python train.py --horizontal_flip=false --mask_ratio=0.5 --loss="mse" --encoder_activation="gelu" --encoder_fused_qkv=false --encoder_parallel_block=true --encoder_width=192 --residual_init="scaled_by_depth" --nesterov=true --steps=5700 --final_lr_fraction=0.1
Rows from block 1 of the decoder of a small masked image model, named by matrix and row number. Rows with one number belong to one neuron. Each number is 128 + 24 x the weight over its row's rms, rounded and kept within 0 to 255. All counts start at 0.
After each neuron's rows are labels from the 100 images, of 14976, where the neuron reaches its highest value: "strongest on" is what is common among them. Only what is clearly more common there than usual is listed. The data: simulated grey scan slices of phantoms with and without marks. In brackets: how many of the 100.
# fc1: MLP up (decoder.1.mlp.fc1.weight, 576x192), inputs 96-191
# fc2: MLP down (decoder.1.mlp.fc2.weight, 192x576, transposed), outputs 96-191

fc1.391 [131 122  81 191 104 100  88 163 169 115 129 141  90 142 114 159 119 125 144 125 105 138 164 159 131  93 116 118  93 120 114 140 173 189 102 133 101 111 155 134 106 140 120 123 107 133 135 101 145 189 112 146  87 110 134 131 159 129 111 168 134 134 180  98 108 130  90 121 119 113 150 143 143 102 114 110 130 117 159 135  95 119 133 111  80 131 106 134 106 179 131 114 116 149 123 107]
fc2.391 [120  93 134 109 126 129 133 126  86 122 121 144 140  99 150  73 165 149 106 112 106 158 163 142 157 135 137 130 150 142 143 120 123 143 143 111 121 130 130 112 129  92  81 135 116 117 160  94  96  69 167 105 125 120 113 136 104 135 103 116 124 124 125 118 167 152 171 152 106 134 129 152 113 134 106 161 136 133 128 113 140 111 174 163 139 134 113  81 105 100  84 121 124 107 149 133]
strongest on: belly (93)

fc1.23 [122 143 132 149 102 137 128 185 155 123 114 167 114 120 149 149 128 112 104 120 122 121 158 128 151  93  96 118  95 145 128 133 129 149 139 131 119 133 163 131 117 187 118 100  86 118 125 120  84 130 120  91 172 136 152 124 178 147 113  70 123 146  88 124 127 102 129 117 135 115  94  92 148 156 146 180 163  77 136 116 145 149 165 122 123 158 136 109 169 130 116 129 147  91  84 105]
fc2.23 [126 136  89 123 125 111 152 167 108 113 124 135 113 142 184 107 140 146 118  86 128 141 149 148 112  96 105  98  76 109 101 105 104 157 152 131 119 109 187 133 164 157 182  99 134  81 130 144 116 123 152 106 138 148 125 119 135 124 127 111 143 134 121  82 103 112 114 116 154 130  87  77 141 145 104 156 129  94 143 118 146  86 158 128 153 128 120 115 156 141 118 144 121 122 126 116]
strongest on: low contrast (100)

fc1.516 [117 147 114 133 142  96 134 103 167 155 121 142 101 124 143  97 138 149 139 134 151 184 109  66 128 126 126 151 111 126 113  75 121 114 108 112 160 129 147 156 107 132 119 163 138 119  71 123 139 157 107 115 153 144 101 111  95 150 125 127 149  93 156 130 136 139 123 135  68 132  92 163 104  74 142 118 122 127  77 102 119 139 137 124 100 153 123 114 153 137 147 136 111 150 125 131]
fc2.516 [ 79 151 110 146 121 164 116  71 150 114 157 126  96  82 150 154  99 134 124 118 141 154  91  98 143  99 146 110 122 109 136 119 140 116 156 133  93 136 152 171 136  86 163 140 142 168 134 131 130 123 129 124  95 109  76  94 135 130 120 133 120 145  96 168 155 118 173 124 102  87 101 106 136 109 140 105  75 132 119  96 173 135 151 129 124 110 136 111 132 163 159 121 132 147 164 145]
strongest on: limb (94)

fc1.115 [140 138 127 133 102 140 111 101 162 159  87 133  89 146 111 108 173 133 162 139 145 147 160 135 176 147 144 137 135 140 141 135 140 136 109 184  74 142 119 117 127 148 129 106 138  94 107 113 130 149 184 135 114 173 166 100  95 134 154 156 107  91 145 145 127 136 162 106 149 126 117  87 113 117 129 123 113 138 139 114 129 147 153 137 171 140 108 111 120 110  97  96  59 171 175 136]
fc2.115 [103 116 139 111 165 143 144 128 103 135 144 117 127 129 118 133 115 165 108 147 115 133 169 137 109 123 107 163 128 184 141 166 103 141 130 134 131  95 155 118 151  95 143 104 184 101 150 122 107 103 132 121 148 125 167 171 150  84 113 147 102 103 132 114 101  97 115 160  79 103 108 146 129  92 146 141 116 131 117 156 145 120 162 109 107 102 173 131  96 141 133 151 139 135  92 134]
strongest on: belly (99)

fc1.13 [118 129 121 148 165 147 139 138 141 129 134 166 163 125 102 145 120 103 115 154 126 182 158 125 100 151 105 158 137 102 191 123 124 128 162 139 135 163 157 131 148  90 153  97  99 121 133 147 127 130 137 104 159 111 125 128 113 154 158 151  88 137  79 139 159 103 111 109  96 147 147  95 126 123 125 170 162 122 110 150 123  98 126 116 119 117  89 111 119 120  92 120 102 143 151 128]
fc2.13 [143 108 132 110 125 159 140 143 134 151 120 131 139 142  99 146 145 146 141 100 166 108 130 121 139  89 141  98 127 136 158 107 121 115 110 115 163  88 128 142 150  94  78 126 176 128 122 142 135 103 124 130 153 119 143 117 136 149 122  86 204 133 153 139 128 102 162 141 101 131 135 136 131 137 130 131 143 130 142 112 101 142 130  63 122  96 130 129 137 120 182 166 139  76 132 124]
strongest on: streaks (96); low contrast (53); chest (50)

fc1.30 [136 107 154 144 157 114 169 132 159 154 144 125 104 156 126 144 119 178 143 104 138 124  82 145 155  56  90 157 124 121 130  92 146 107 132 145 157 123 125 141 106 133 111 106 125 122 100 122 142 152 134 145 142 112 129 113 123 157 130 104 116  80 142 152 163 136 117 115 105  92 108 121 132  86 158 130 120 160 133 112 110 129 111 141 128 119 128 106 132 147 145 139 143 129 125 148]
fc2.30 [ 79 142 100 133 156 104 130 119 138 127 116 137 100  99 138 142 105 102 133 154 171 140 150 127 121 108 152 102 116 116 135 120 140 148  66 172 121  96 163 123 124 135 114 162 140 124  90 105 116 126 129 182 138 120 100 116 162 118 105 176  83 173  82 159 161 118 161 152 109 158 165 125 111 128 118 137  87 125 122 102 148  79 157 134 107 126 162 132 115 140 139 104 135 161 127 153]
strongest on: side: right half (77); belly (58); bright spot (46)

fc1.572 [114 145  98 157 100 106 134 129 122 132 136 126 120  89 130 144 132 157 159 118 155  99 145 168 100 152  79  92 113 118  94 147 126 109 146 131 102 146 112 158 142 149 115 110 117 123 126 126 117 140 108 169  95  92 150 164 128 131 118 149 104 110 118 151 136 143 142 166 112 144 139 140 107 121 121  93 141 144 156 105 148  98 137 137 132 173  89 121 127  91 159  88 130 122 107 120]
fc2.572 [ 87  87 165 146 110  92 121 119 134 136  88 111 148 118 178 101 135 110 134 124  89  44 170 122 136 158 135 117 120 125 145 150 122 100 126 137 101 130 109 123 150 138  75 105 152 122 121 105 114 131 125 158 136  93 133 131 163 118 118 123  84 126 122 115 103 113 148 173 121 132 156 145 103 157 106 148 137 148 138 131 134 126 106 157 136 136 115 167 120 133 125 141 145 135 143 116]
strongest on: head (97)

fc1.421 [111 105 112 103 157 119 116 126 128 173 113 129 161 151 170  89 128 109  96 143 121 106  87  98 105 138 145 104 124 110 109 135 127 102 120 101 105 137 145 125 137 160 132  91 149 145 163 104 151 108 118 114 136 154 133 110 144 172 194 141 169 113 147 153 106 123 105 113 129 126 169 170 130 151 139 133 111 138 102  95 132 124 122 100 143  75  89 116 165 123 137 123 116 148  61 158]
fc2.421 [ 98 143  73 180 129 144 123 111 124 103 135 111 107 129 106 146 136 140 122 130  67 123 115 173 117 148 174 150 111 150 149 132 127 130 152 120 123 140 148 102 140 159 108 130  98 126 129 140 113 173 149 174 174 105 122 134 124 175  74 111 116 112 141 134 160 132 140 129 144 108  54 118  91  65 144 147 155 132 132 134 130 134 114 201 128 175 122 141 122  97 137 137 125  97 160  87]
strongest on: noisy (89); belly (85)

fc1.69 [128 129 176 175 153 115  95 174 125 120 152 164 129 141 109  90 167 129 160  98 136 127 159  70 127 141 131 106 144 120 130 114 136  97 127 101 142 127 121 161 124 132 103 151  91 157 138 102 121 143 149 105 115 118 107  33 120  69 122 134 163 145 114 135 132 129 118 120 149  99 132 142  88  96 118 118 103 113 121 128 126  97 144 116 114 148 141 138 140 111  74 125 151 113  90 106]
fc2.69 [134 122 132 131 108  80 177 151 104 126 106  89 100  96 104  70 126  98 146 156 109 138 131 176 127  70 114 151 123  96 108 113 133 173 126 106 126 141  72 129  91 121 110  98 124 107  99 104 148 111 113 165 144 130 111 113 170 147 168 153 126 151 142 134  98 143 145 148 114 113  90 135 132 166  89  96 154 126 106 109 122 113  97 100 120 109 144 109 150 105 140 142 111 149  76 101]
strongest on: chest (96)

fc1.378 [138 132  97 168 126 128  93 111 115  82 108 149  89  82 119 141 173 124 109 146 141 164 137 119 170  94 116 147 145 114 108 140  82 122 101 130 127 135 154 140 131 158 103 139 100 142 153 157 134 126 152 132 139 147 103 102 125 159 121 106 152 127  99  84 127 151 112 147  99 130 200 159 153 114 153 130 137 133 122 150 126 170 157  99 100 122  99 126 108 113 120 103 143 128 161 106]
fc2.378 [101 120  96 142 169 167  93 101 118 112 102  97 117  87 122 111 150  94 129 128 155 130 154 133 114 126  81 142  94 108 120 128 110 155 100 132 143 124  94 134 156  74 121 141 112 116 147 145  97 134 142 128 107 124 134 137 117 120 121 120 186 126 103 127 110 128 109 118 153 138 134 112 116 136 119  95 145 152  94 178 174 139 170 100 130 184 156 103 100 130 106  91 133 157 138 118]
strongest on: low contrast (100); streaks (75); noisy (75)

fc1.481 [156 115  93 124 127 108 167 124 102 131 114 170 128 141 102 110  77  91 158 144 119 154  90 139 125 119 124 138 108  82 113 113 151 140 142 151 119 127 102 120 149 159 125  89 162 146 189 120 142 105 107 113 138 129 103 118 144 124 140  69 132 131 131 138  90  94 137 145 105  99 145 132 109 133 115 147  76 102 112 176 106 152 146 157 140 181 133 146 119  92 137 112 129 153  75 140]
fc2.481 [114 105 121 140  76 136 142 152 148 107 172 166 112 118 115 132 153 107 155 119 131 131 127  81 142 106 158 113 150 134 122 138 101 133 103 172 104  81 126 127 119 110 129 115 130 164 128 121 105 102 110 105 137 116 145 131 103 113 101 111  95 106 123 152 134  99 115 122 154 129 127 144 122 128 100 152 134 116  91 142 133 120 165 111 178 162 113 123 103  69  93 122  99 124 155 117]
strongest on: chest (100)

fc1.181 [120 111 103 156 111 116 105 130 104 141 163 133  84 135 152 106 126 142 102 129 111 132 147 142 127 141 117 171 107 110  97 185 128 108 117 122 144 151 139 172  99 158 100  91 136 136 184  71 100  95 175 113 135  97 130  77 129 160 146 154 126 100 139 130 149 116 110 136 144  90 132 175 120 121 118 127 103 114 148 151 114 176 142 118 125 131 134 117  61 109 104 147 120 131 117 159]
fc2.181 [125 156 132 117  97 139 112 141 131 114 151  76 137 124 162 144 145 137  58 138 142  79 113 164 118 109  75 107 125 106 157 139 119 161 114 131 151 115  96 165 107 113 116 128 152 171  83 133 106 135 137 121  90 126  95 105 108 109 112 131 122 129 123 150 125 122 141 126 129 118  81  80 152 177 132 130  79 128 135 118 153  99 153 186 104  97 164 123 122 111 106 147 178 126 152  90]
strongest on: head (97); noisy (65)

fc1.501 [123 123 150 125 155 142 138 137 112 133 150 116 157 139 148  74 113 132 138 143 173 113 150 145 106 116  84  93 132 130 172 148 149 135  81 116  99 113 135 104  94  90  92 104  96 107 131 144 131 131  97 123 144 219 138 104 145 138 136 101 127 132 116 127  95  54 136 147 125 128 103  92 155 130 169  58 121 123 103 140 140 130 149 178 140 127 145 134 145 149 122 102 136 107  95  96]
fc2.501 [129 106 123 106 120 118 157 141 142 177 116  99 146  96 121 106 136  66 110 100 148 137 137 138 101  54 105 166 135 156 154 108 118 141 105 118 129 116 120 103 130 152 135 139 135 134 132 128 133 157 121 115 184 110 120  82 117 142 117 130 153 131 135 143  97 109 101 146 117 154 113 180 104 140 105 144 129  48 128 124 136 111 121 100 128 121 129  87 129 142 129 136 132 177  95 148]
strongest on: low contrast (96); streaks (91); chest (56)

fc1.382 [117 117 104 136 130 126 125 130  98 137 141 141 108 121 128 119 141  96 131 129 151 120 143 114 165 169 123 121 130 103 125 124 119 145 131  73 135 118 140 160 145 170 141 139 117 176  92 141 160  98 148 180 186 149 110 122  76 144 100 108 136 138  87 109  86 102 145  85 120 155 141 108 146 126 120 145 124 140 127  83 161 136 116 118 130 107 152 127 116 171 146 139 124 141 106 113]
fc2.382 [190 109 143 144 106 136 148 131  87 104 118 129 106 130 105 164 125 155 130  83 151 147 142 168 146 143 111 133 154 115 145 116 142 148 148 148 137  77 171 118  95 143  90 143 109  94 115  78  77 156 121 102  76 106  97 147 126 148 154 128 126 127 130  81 133 119 132 144 135 127 120 137 103 142 147 117 179 155 121 119 147 133 118 121 123 129 128 136 124 100 109 111 167 107 160 139]
strongest on: noisy (97); low contrast (92); limb (51)

fc1.143 [119 132 136 103 164 135 156  98 132 123 144 132 115  85 135 163 160 120 166 144 159 150 125 114 132  99 116 107 149 120 131 152 133 180  98 152 110 143 102 141 153 156 172  99 113 170 113 103 105 136 152 125 149 120 118 141 124 150 134 146 148  68 125 103 150 144 140 118 160 101 110 102 149 127 159 112 161 137 124 140 125 102 102  89 161 145 113 150 177  85 145  81 126 118 138  60]
fc2.143 [104 141 130  90 173 157 136 127 118 106 115 141 119 146 131 127 112 139 121 153 139 125 128 130 122 118  94 120 115 127 141 109 127 107 115 159  78 153 107 143 116 143 165 118 125 111 117 145 174 110 154 112 156 115 159 147 158 135 142 169 187 148 103 136  85 163  98 103 113 112 133 101 121 122 151  64 186 140 156 176 119 112  87  90 146  83 127 167 114  81 129  74 131 107 110 135]
strongest on: side: right half (82); bright spot (74); chest (53)

fc1.294 [116 113 137  94 130 181 102 101  95  59 110 105 186 160  96  81 133 131 132 185 105 141 124 136 183 102 160  98 130  88 139 135 119 125 151 100 135 150  94 105 120 113 132 142 107 104 122 186  86 128 123 118 120 131 168 116 112 161 143 121 103 118 116 118 152 146 119 165 131 132 123 114 139 158 113 146 102 132 165 170 117 104 112 124 112 161 131 137 158 134 118 122  87 134 166 155]
fc2.294 [ 99 147 156 109 112 165 103  98 118 134 106  98 128 140 133 174 154  86  95 153 115 135 111 131 110 140 135 118 108 117 125 122  96 124 136 100 134 122 163  92 120 137 108 115 132  90 149 137 128 147  85 132 131 100 129 140  88 132 134 122 122 123 122 158 122 143 143 109 160 144 134 147  99 108 159 144 135 145 151 128  83  90 137 122 107 127 130 125 136 127 151 193 127 108 146 140]
strongest on: chest (100)

fc1.241 [103 111 120 122 171 113 131 139 139 121 138 150 171 107 141 164 113 186  83 108 153 141 100 116 156 153 160 152 146 104 155 147 124 141 162 130 146 146 137 129 117 154 131  88 184 157 121 110 102 123  68 124 126 148 149 117 128 111 113 119 146  61 125  99 127 104 163  96  95 126 149 135 127 112 123 129 128 119 131 140 161 144 138 112 139 142 163 123 102 118 166 110  96 115 146 160]
fc2.241 [ 84 123 142 101 135 105 119 128 129 106 140 149 139 129 115 150  95 156 132  63 119 116  61 130 160 145 164 144 121 133 131 136 130 148 118 114 174  91 131 111 117 126 149  97 139 121 136  96 127 146 161  94 112 102  98 135 154  96 161 142 135  96 133 124 110 158 153 127  87 125 147 133 110 127 141 139 135 117 134 195 157 159 124 137 103 137  91 156 130 156 110 108 161  76 142 138]
strongest on: chest (59)

fc1.161 [104 117 164 151 118 110 122 142 128 109 163 101  95  93 120 124 117 155 119 180 197 121 161 139 123 108 105 149 132 149 160 106 143 101 142 136 151 153 133 149 151 146 133 107 118 112 107 123 108 146  98  75 119 159  80 134 143 156 106 171 150  85 134 155  86 143 148 146 118 157 131 141  85 140 136 111 125 106 118 164 154 166  90 161 120 122 132  92 109 118 108 121  97 133 143  96]
fc2.161 [133 109 130 125 129 126 134 133 122 135 117 145 150  88  83 110  89 110 168 151 162 154  89 162 117 145 123 159  95  83 118 140 133 124 108 115 153 175 130 163 137 134 147 149 156 167 120  88 145  94 117 135 161 160 112 121 129 122  81 130  94 138 113 149  89 137 135 149 171 156 122 117 123 180  96  88 115  97 112  95 102 154 116 115 148 132 130 113 114 158  79 168 116  91 119 155]
strongest on: chest (74)

fc1.514 [114 122 130 151 158 120 142 102 127 129 134 133 100 147 107 141 119  94 160 157 130 124 128 128 132 135 131 146 125  84 140 155  95 129 120  98 145  96 138 140 128 150  89 145 107 144 126 124 158 105 107 179 133 111 146 100 188 117 128  72 119 140 107 134 163 120 164 173 135 124 137 117 136 132 161 134 144 149 113 105 130 101  91 118  81 141 114 123 137 109 122 107 155 134 117 104]
fc2.514 [114 100 118  88 132 131 131 130 140 155 137 106 160 162 109  99 146  98 150  89 116 111 151 116 136 130 150 121 111 136 126 119 123 135 128 121 116  86 119 108  68 167 122 145 168 128 115 197 105 134 110 164 112 113 100 137 101  71 124 114 149 140 140 119 127  96 163 156 121 108 129 103 141 132 117 120 167 163 144 118 169 134 139 126 147 122 123 161 118  89 173  98 102 141 114  96]
strongest on: streaks (99); low contrast (84); limb (72)

fc1.121 [159 115 142 100 151 105 136 112 107 111 156 121  90 136 121 114 123 110 148 150 136 121 137 129 112 159 108 130 134 129 129 123  73 153 111  95 113 108 157 149 144 128  91 132 112 135  87 154 139  81 117 149 120 154 128 156 163 137 118 113 132  66 137 158 140 143 109 147 158 133 197  80 112 121 129 101 106 133  97 155 111 102 123 113 112 128 103 134 143 141 127 118 190 123 126 145]
fc2.121 [113  91 172  91 109 115 134 132 128 109 166 128 127 124  70 106 147  97 165 145 128 132 185 181 133 140 140 140 142 136 130 106 138 167 141 130 105 145 139  87  94 136  96 123  92  98 165 154 106 131 136 156  88 128 106  81 150 131 164 141 131 112 102 105 143 125 129 128 147 125 138 144 124 143 119 133 113 109 124 131 160  84 144 129  97 141 113 102 114 104 165 147 146 131 100 116]
strongest on: noisy (83); streaks (66)

fc1.476 [109 151  95 155  94 122 114 105 139 145 101 169 158 103 147 115 165 142 103 138 136 188 119 155 131 137 141 106 122 145 128 109 150 141  97 107 124 139 155 160 132 138 160 137 122 189 110 114 152 128 115 129 105 124 114 132 164  95 123 152 159 153 156  96  96 139 152 115 147 128 105 135  96 142 109 107 112 129 152 142 110 111 141  92 132  61 132 100 158 104 114 108 117 146 179 126]
fc2.476 [111 162 167 135 103 160 143 143  94  88 144 120 127 127 155 152  92 120 110  96 134  98 153 105 144  95 103 146 144 105 101 146 169 163 110 138 134  95 150 115 128 139 116 140 141 137  97 124 148 145 129 110 136 111 178 101 112 156 112 111 141  79 120  98 128 105 130 131 144 122 162 122 168 121 125 141 129 133 147 105 104 115 119 114 115 134  97 135 105 136 134 122 126 122  64 114]
strongest on: limb (98)

fc1.392 [127 123  94 134 138 118 128 122  85 127 108 155 122 110 127 162  95 172 153 145 102 110  87 141 128 104 110 151 107 137 161 103  99  91 141  97  94 163 138 125 164 116 152 163 129 127 118 137 127 125 116 146 167 115 124 123 133 111 135 102 167 102 134 162  95  83 133 149 140 140 112 141 151 118 106 115 107  89 110 106 109 131 164 133 126 167 122 174 136  82 120 162 126  97 163 161]
fc2.392 [130  87 110 119 116  75 159 116 146 135 144 149 134 126 179 151 149 113 118  98 137 153 166 153  73 139 127 126 142 103 124 135  93 147  85 137 138 155 136 118 140 115 100 130 107 104 167 136 120  88 127 162 128 147 169 156 131  90 135 110 148 117 112 149 129 111 194 121 159 162 148 144 142  95 124  94 132 159 140 112 140 116 131 144 139 145 147  96 164 132 126  99 113  98 135 106]
strongest on: limb (66)

fc1.37 [129 121 151 127 118 109 131 131 119 198 136 105  93 136 107 112 163 145 128 148 132 160  90 105  99  82 105 132  86 117 131 139 151 142 101 110 112 111  83  71 136 105  91 111 142 150 115 144 135 140 118 142 109 158 112 123 151 111 149 119 114  86 133 156 137 134 115 136 136 155  96 120 115 123 156 129 131 126 115 101 144 128 110 109 129 126  67 133 104 162  92 117 166 149 142 139]
fc2.37 [128 122 150  88 140 158 160 125  48 140 156 145 127  81 139 128 147 100 143 149  82 128 143 153 113 174 127 108 144 115 201 120 119 142 121 110 133 162 161 110 113 117 114 143 166 157 172 163 154 126  98 161 125 160  94 109 134 112 133 102 117 122 162 167  93 132 126 156 123 155 110 108 109 115 133 156 116 164 156 150  96 148 128 100 121 150 127 154 125 127 130 129 142 115 159 107]
strongest on: noisy (93); limb (72); streaks (62); low contrast (56)

fc1.431 [118 161 109 125 128 126 156 145 108 156 143 104  73 118 128 101 109 130 157 177 149 132 118 110 184  98  87 130 135 122 100  83 106 142 120 125  84 148 103 126 142 149 141  69 112 121 126 139 150 154 141 131 129 146 135 105 118 126 119 120 106 108 121  80 148 109 104 149 127 133 122 120 107 163 109 153 150 136 134 139  97  94 114 128 173 143 124 104 101 114 119 109 111 196 132 129]
fc2.431 [121 135 118 110 127 157 152 153 151 121 140 140 168 128 126  96 110 130 151 113  89 127 125 157 126 111 177 119 127 160 110 107 118 161 107 151 117 137 150 177 145 123 121  94  74 148 164 110 122 119 131 157 155 143 108 144 121 109 112 140  59 123 125 116 119 128 192 137 130 158 149 156 120 105 109 138 134 170 122 142 119 141 114 175 161 125 122  79 120 143 103 123 154 129 145 140]
strongest on: belly (100)

fc1.237 [116 138 134 150 132 109 130  93 151  78 107 143  79  98 124 125 133 129 148  79 108 131 143 147 104 119 142 112 111 121  96  87 118 123 123 122 119 171 140 161 171  99 124 149 109 112 111 121 130 145 136 123 120  92 134  43 116 137 105 120  86 110 120 103 152 125 126 100 165 131 122  95 131  90 133 139 123 127 120 148 145 142 117 145 113 149 118 134 135 103 127 148 140 137 146 160]
fc2.237 [123 105 124  93 123 165 120 131 138  91 168  97 126 121 128 159 159 115 158 121 167 149 113 119  90 159 156 157 131 126 113 123 145 119 122  95 146 132 118 120 145  74 146 120  74 148 130  89 135 111 139 120 128 147 109  93 143 115 119 110 138 168 123 122  95 161 109  95 136 148 177 106 114 109 110 158 105 143 107 129 135 139 146 121 151 134 103  95 116 122 135 166 146 142 106 113]
strongest on: limb (83)

fc1.384 [129 137 123 131 137 144 127 155 139 132 155 112  83 103 159 107 121 142 118 127 120  61 103 123 130 102 103 164 117 108 140 136 148 100 136 149 126 164 132 110 177 173 135 172 107 132  80 155 150 147 143 135 189 127 153 102  83 104 106  96 140 123 121 174 119 141 121 107  94 158 138 135 114 121 104 112 129 136 137 122 162 134  98 187 159 117 126 103 110  97 128 139 150 147 132 153]
fc2.384 [152 131 141 131  73 141 140 124  68  88 130 105  77 151 125 164 136 150 113 133 139 181 103 113  75 165 126 130 114 101 117 147 133 121 124 118 147 145  91 151  97  93 167  83 109  89 118 172 129  97 145  95 115 139 148 123 167 154  98 117 110  99 126 108 145 127 129 141 147 130 139 138 112 135 139 118 138  76 183  92 114 131 138 125  91 100 124 156 147 126 128 102 144 159 115 138]
strongest on: limb (100)

fc1.95 [137 126 153 135 124 129 131 145 145 134 102 198 149  62 102 111 152  99  92 129 118 104 159 107 119 103 121 109  96 147 142 112  93 144 179 138 139 158 127 105 123  89 171 134 131 120 121 120 101 138 141 186  94 114 154 106 143 101 154 129  99 123  99 118 136 135 131 140 175 154 124 112 126  98 116 163 123 182 153 107 123 118 100 123 149 109 126 130 113 107 146  87 122 107 135 142]
fc2.95 [119 122 183 149 156 137 136 153  93 147 129 150 126 112 131 135 126 135 122 121  86 129 147 127 111 153 158 103  88 156 151 125 124 146 140 124  90 102 153 109 155 156 119 124 127 120 163 146 134 115 104 154 141 126 101  89 187  82  96 134 118 131 139 168  78 106 126 132 116 112 152 104 148 121 164 149 113 150 153 133 121 114 126 171  92 143 130 102 163  97 110 111 179 135 102 113]
strongest on: head (83)

fc1.570 [138 157 125 151 105  89  99 142 130 165 111 140 128 180 126 124 101 141 140 125 174 114 140 118 135 122  96 121 189 112 109 122 156 111 110 140 115  75 100 131 156 141 115 138  79 114 138 136  54 117 127 122  81 168  90  87 131 110 141 125 110 114 102 119 117 140 130 161 118 152 152  76  86 138 126 177 135 110 124 157 128 125 140 140 132 113 136 116 128 153 151 127 131  86 143 127]
fc2.570 [ 62 159 183 134 144 115  95 143 137 112 181 114 140 127 154 127 161 130 119 177 115 140 135 135 157 117 114 153 113 127 125 137 117 185 163 129 130 133 120 143 121 136 128 106 158 134 113 130 133  91 143 140 156 117 140 121 139 113  99 119 121 154 107 139 139 143 153 119 147  90  99 118 155 111 140 127 126 117 120  78 128  93  75 148 164 164 123 115 105 148 106 127 110 122  94 115]
strongest on: head (65)

fc1.315 [141 111 154 115 131 163 107 136 151  93 117 138 159  99 120 105  82 120 138 123 166 121 111 168 153 102 159 152 136 130 170 103 166 161 143 115 141 124 115  94 157 180 168 128 143 145 155 108 101 125 130 128 115 124 138 111 142 106 146 145 166 111 149 105 152 125 107 153 149 100 131 124 146  98 177 178 167 110 132 140 107 133 172 138 129 114 120 154 126 115 165 141 112 104 126 147]
fc2.315 [162 148 156  86 112 121 107 128 125  93 121 146 134 132 135 121  93 126 170 163 110 127 151 141  87  88 119 110 105 105 131 125 163 158 140 156 179 118 173 136 124 128 146 134 168 137 154 104 142 127 136 117 101 141 100 102 105 108 149 131 153 136 131 127 115 146 100 151 143 104 157 130 117 120 156 143 137 135 129  90 126 131 132 122 134 103 127 120 100  87 142  81 123 115 124 148]
strongest on: chest (100)

fc1.424 [132 105 132 147 110 126 122 137 102 147 138 100 128 124 140 119 139 142 152 122 125  98  95  93 165  97  85 133 155 101 102 100 122 137 134 131 114  82  94 101 150 159 156 136  98  96 153 133 128 141 141 155 106 108 114 121  90  99 120 127 145 140 118  94 115 152 158 114 109 149 138 145 126 149  75 114  90  58 113 181 124 139 120 115 142 119 126 164 123 152 135 112  82 128 111 156]
fc2.424 [108 172 125 141 105 154 172 113  93  94 120  84 129  98  98 138 149 128  99 145  96 164 128 140 114  64 162 138 106 159 128 139 130 126  98 167 119 106 120 104 110  93 157 149  91 172 123 130 130 168 158  88 149 141 103 133 109 133 112 133  88 135 117 102 144 128 126 169 144 118 117 117 123 113 132 100 160 127 130 117 146 121 102 144 125 144 102 150 114 117 179 157  89 152 118 116]
strongest on: side: right half (74); belly (57); several spots (43)

fc1.2 [124 144 103 146 124 141 108 136 117 128 103 107 142 130 150 125  87 169 124 132 106 114 117 135 138 146 154 127 148 119 196  96 142 125 107 142 104 111 119 159 140 164 138 137  85 117 114 158 155 143 149 139  76 125 117 134 106 167 155 129  79 115 121 119 135 156  88  92 123 154 149 123 102 177 148 118 142 163 100  91 182 146 123 109 124 129 100 119 165 159 110 134 176 145 102 121]
fc2.2 [132 137 122 114 130  62 107 156 163  98 112 124 161 118 145  70 141 177  94 128 102 107  97  91 151 165 155 181  96 159 127 114 116  92 136 115 148 145 161 137 133 139 121 115 118 110 136 117 110 133 124 142  88  82 158 144 158 159 119 121 147 135 141  94 169 109 105 167 166 127 123 120  72 143 170 134 100  94 124 101 169 110 126 122 130 153 107 122 168 160 110 109 122 118 107 117]
strongest on: limb (100)

fc1.359 [131 136 155 135 154 151 155 118 167 113 124 149 160 111 118 100 122  64 118 164 125 116 121  82 164 130  96 107 119 145 131 115 113 108 104 112 136 133 129 166 113 143 172 135 163 167 156 115  84 157 147 128 147 114 105 141 132 143  74 149 141 123 144 125 112 144 136 121 161 129 115 120 137  95 138 130 100 106 175 134 143 139 106 118 105 142 136 122 159 124 109 141 110 110 119 105]
fc2.359 [154 121 114 139 147 132 105 136 135 124 162 157 175 135  90  49  93 109 117 103 179 155 113 100 104 141 108 155 133  98 122 147 118 149 167 123  91 119 139 144 158 197 139 114 109 114 112 119 107 113 114 140 100 150 137 154 126 106 120 135 127 134 149  85 124 138 124 127 127 104 155 118 106 135 109 102 174 124 141 136 126 129 127  92 138 123 128 137 118 112  82 168 165 119 134 150]
strongest on: streaks (99)